{"model": "contrastive image-text model", "dataset": "made-up ball-and-stick molecule models", "train_examples": 195000, "image_size": 64, "crop_scale_min": 1, "horizontal_flip": true, "rotation_deg": 10, "tokenizer": "word", "vocab_size": 32, "loss": "softmax", "embed_dim": 256, "encoder_arch": "convmixer", "encoder_norm": "batchnorm", "encoder_activation": "silu", "encoder_patch_size": 4, "encoder_depths": [12], "encoder_kernel_size": 9, "encoder_widths": [320], "text_encoder_causal": false, "text_encoder_width": 192, "text_encoder_layers": 6, "text_encoder_norm": "layernorm", "text_encoder_norm_position": "pre", "text_encoder_activation": "geglu", "text_encoder_mlp_ratio": 4, "text_encoder_head_dim": 48, "text_encoder_fused_qkv": true, "text_encoder_bias": "none", "text_encoder_qk_norm": true, "text_encoder_parallel_block": false, "text_encoder_inner_norm": false, "text_encoder_positions": "sincos", "init": "lecun_normal", "residual_init": "scaled_by_depth", "optimizer": "normuon", "muon_scale": "match_rms_adamw", "learning_rate": 0.0017, "momentum": 0.95, "nesterov": true, "orthogonalizer": "newton_schulz_5", "adamw_lr_other_params": 0.00092, "ema_decay": 0.999, "max_steps": 4600, "batch_size": 256, "epochs": 6.0, "lr_schedule": "linear", "final_lr_fraction": 0.01, "warmup_steps": 920, "weight_decay": 0.4, "adamw_weight_decay_other_params": 0}
Rows from block 8 of the image encoder of a small contrastive image-text model, named by matrix and row number. Each number is 200 + 30 x the weight over its row's rms, rounded and kept within 0 to 999. All counts start at 0. After the name is the row's rms in percent of the matrix's.
After each channel's rows are labels from the 100 images, of 14848, where the channel reaches its highest value: "patch colour" is the nearest of a few named colours to the mean colour under the peak. Only what is clearly more common there than usual is listed. The data: made-up ball-and-stick molecule models.
# pw: pointwise conv (encoder.blocks.8.pw.weight, 320x320x1x1), inputs 120-159

pw.29,106,212,143,203,214,202,188,139,195,214,222,228,195,196,223,190,249,186,180,233,185,136,223,172,145,213,235,199,218,243,199,165,221,251,239,242,195,219,152,246,194
patch colour: blue

pw.106,104,146,180,200,215,192,196,180,234,181,209,209,188,218,167,217,213,140,195,162,244,235,174,155,214,174,210,230,206,242,207,197,193,216,221,184,156,199,191,191,184
patch colour: pink; grey

pw.188,100,182,195,182,175,167,180,224,224,211,175,221,190,196,184,179,157,236,207,208,178,96,144,182,246,165,199,216,220,180,186,207,162,185,189,214,225,237,262,141,193
patch colour: grey

pw.3,102,188,203,196,216,185,215,210,158,208,180,214,171,167,220,186,190,257,200,207,189,222,177,168,156,179,193,209,208,226,148,202,182,230,200,219,215,179,228,226,232
patch colour: green

pw.138,100,232,153,216,171,177,199,249,182,240,218,187,172,187,175,186,161,151,201,266,193,145,218,193,180,171,212,192,201,215,211,224,186,210,198,183,117,202,191,207,183
patch colour: brown

pw.72,097,201,155,165,203,254,204,142,214,242,187,175,233,227,179,207,217,191,194,162,124,142,216,208,225,220,175,191,209,199,216,233,190,204,191,203,171,206,187,188,244
patch colour: red; brown

pw.317,106,186,118,162,226,181,168,223,222,208,224,228,213,196,177,126,184,193,211,272,203,207,284,222,173,172,178,176,191,186,217,201,187,230,275,173,250,237,237,201,171
patch colour: brown

pw.297,101,143,230,225,224,180,204,214,205,218,214,174,219,213,290,246,246,167,284,286,173,144,199,208,195,149,186,179,162,183,220,204,168,211,155,198,256,203,205,229,233
patch colour: blue

pw.118,112,164,188,204,267,176,221,219,198,172,191,207,208,147,230,177,200,214,160,218,194,168,197,203,181,198,205,173,171,191,180,196,209,240,214,273,220,202,186,211,165
patch colour: blue

pw.84,098,187,232,203,147,185,199,189,251,216,215,160,173,210,189,166,188,185,179,217,198,208,208,191,239,178,183,191,194,161,178,202,199,257,185,226,219,166,224,206,206
patch colour: green

pw.2,105,120,191,210,190,241,160,210,212,187,155,179,214,164,239,194,198,183,160,157,172,191,182,270,218,187,177,239,181,271,202,206,219,180,189,167,179,210,230,167,258
patch colour: blue

pw.291,107,240,202,223,177,141,190,230,185,160,252,150,178,223,182,199,225,219,250,168,216,187,206,180,199,173,205,200,198,207,256,143,223,221,224,214,146,229,187,224,262
patch colour: purple

pw.212,103,192,212,188,197,232,193,158,198,209,196,182,172,229,155,252,183,231,212,182,246,245,227,214,188,155,191,257,162,185,172,125,174,182,246,193,190,209,167,206,185
patch colour: brown; grey

pw.298,097,190,153,214,186,158,168,197,205,206,164,218,188,170,183,212,185,60,199,173,179,235,195,223,182,204,213,191,177,168,169,203,167,180,197,195,208,159,186,269,196
patch colour: black

pw.110,103,195,221,200,247,165,178,215,171,205,214,185,152,215,258,176,168,196,168,169,176,234,219,216,181,207,201,202,197,204,227,205,198,206,179,202,184,205,255,153,229
patch colour: yellow; orange

pw.235,102,174,209,173,188,241,210,182,193,250,240,252,218,160,235,238,217,156,228,187,206,155,148,203,217,172,164,240,192,224,193,199,256,170,221,192,228,170,205,227,179
patch colour: orange; yellow

pw.53,091,210,192,195,185,218,246,171,210,205,169,195,195,172,183,174,143,189,172,240,247,250,171,174,196,156,210,178,208,268,174,203,188,183,229,221,180,230,163,238,226
patch colour: grey; blue

pw.156,098,196,183,203,193,211,216,205,207,173,186,208,173,204,221,209,250,252,136,178,228,212,173,184,203,194,214,191,147,202,181,180,217,212,219,133,206,181,218,196,199
patch colour: pink; grey

pw.49,108,206,208,239,305,145,207,189,186,207,229,253,172,162,151,192,288,219,221,240,203,223,239,215,222,249,222,194,217,290,190,233,171,191,225,166,202,192,224,201,162
patch colour: purple

pw.303,107,190,190,194,200,197,248,227,219,181,164,177,181,182,200,178,198,207,184,204,175,218,136,165,283,203,242,235,219,220,225,227,191,163,192,239,179,212,169,224,168
patch colour: brown

pw.315,107,175,208,208,150,146,240,241,184,191,169,220,225,190,211,172,180,141,205,180,235,136,175,185,172,232,193,221,221,212,149,191,186,184,224,259,199,196,229,143,154
patch colour: red; blue

pw.139,104,232,215,173,206,184,299,165,186,163,165,171,202,189,221,198,227,214,187,177,169,142,203,198,194,212,173,188,206,256,199,225,254,175,243,194,219,174,165,195,181
patch colour: blue

pw.302,103,162,193,208,164,95,213,187,171,188,193,175,160,182,153,205,181,166,225,141,134,249,205,161,182,157,225,203,165,185,210,199,179,159,172,180,185,201,224,249,219
patch colour: blue; grey

pw.160,108,171,166,171,183,164,228,194,134,215,187,181,187,187,256,245,210,219,142,187,156,239,187,180,172,160,214,233,169,208,202,143,209,259,205,229,163,178,206,171,172
patch colour: red

pw.80,103,211,239,206,215,209,209,208,179,206,205,236,214,182,164,194,152,225,236,206,146,189,257,176,148,179,164,228,206,160,207,167,210,182,254,212,162,175,159,189,249
patch colour: brown

pw.37,097,158,242,190,209,204,197,169,224,248,175,201,262,196,244,188,178,210,221,260,197,167,201,235,179,224,209,224,242,196,199,238,204,179,259,207,215,221,178,250,150
patch colour: red; green

pw.189,100,165,185,190,161,152,209,211,186,208,174,199,218,184,232,202,195,221,158,259,169,228,138,195,236,144,236,202,239,234,208,167,284,230,251,192,214,262,195,238,158
patch colour: blue

pw.242,093,262,201,196,229,201,199,256,197,156,170,149,162,152,204,260,174,178,152,164,205,220,153,196,203,218,197,198,203,219,240,227,192,245,245,101,184,192,222,229,179
patch colour: green; grey

pw.296,101,175,176,259,236,189,226,223,217,202,224,142,156,175,215,188,213,169,234,169,144,214,219,199,239,147,192,203,201,246,206,147,185,182,192,207,150,180,219,226,214
patch colour: brown; grey

pw.176,096,188,202,193,228,223,170,189,204,186,244,184,140,215,233,220,237,136,173,233,163,228,148,256,181,181,179,213,157,200,150,228,186,201,273,286,195,198,245,217,202
patch colour: green

pw.42,095,161,224,204,180,192,187,196,201,197,178,187,174,186,161,171,235,150,187,176,213,240,196,178,207,172,156,153,177,205,164,211,207,195,201,226,222,226,196,175,211
patch colour: pink; grey

pw.249,109,172,182,176,163,190,195,202,162,250,155,210,257,155,165,283,222,223,211,230,183,217,184,178,164,153,237,173,176,203,221,272,154,162,200,161,182,223,217,181,175
patch colour: green

pw.196,102,209,184,195,254,137,164,176,152,161,204,179,209,191,198,211,191,178,210,162,167,193,229,238,220,208,196,249,222,250,186,225,196,172,185,257,179,177,227,207,208
patch colour: red; grey

pw.194,105,202,224,217,181,189,256,231,190,167,224,198,166,213,200,155,161,189,224,230,194,166,185,218,211,225,209,178,212,211,201,194,171,202,243,239,183,256,159,183,183
patch colour: grey

pw.145,095,172,199,197,160,214,183,193,135,167,215,153,162,233,198,259,225,199,179,192,215,252,171,234,240,164,142,185,184,206,196,140,196,226,193,229,176,225,206,186,160
patch colour: blue

pw.107,090,182,181,176,210,205,265,205,177,223,205,225,198,217,200,202,186,135,195,182,251,200,218,181,176,151,223,181,214,210,218,221,157,210,231,224,184,217,196,249,208
patch colour: grey

pw.151,101,159,272,169,174,178,197,186,171,196,252,179,258,248,199,132,191,209,203,209,199,280,233,209,186,208,203,165,178,196,195,240,200,191,232,272,208,179,206,218,179
patch colour: pink; grey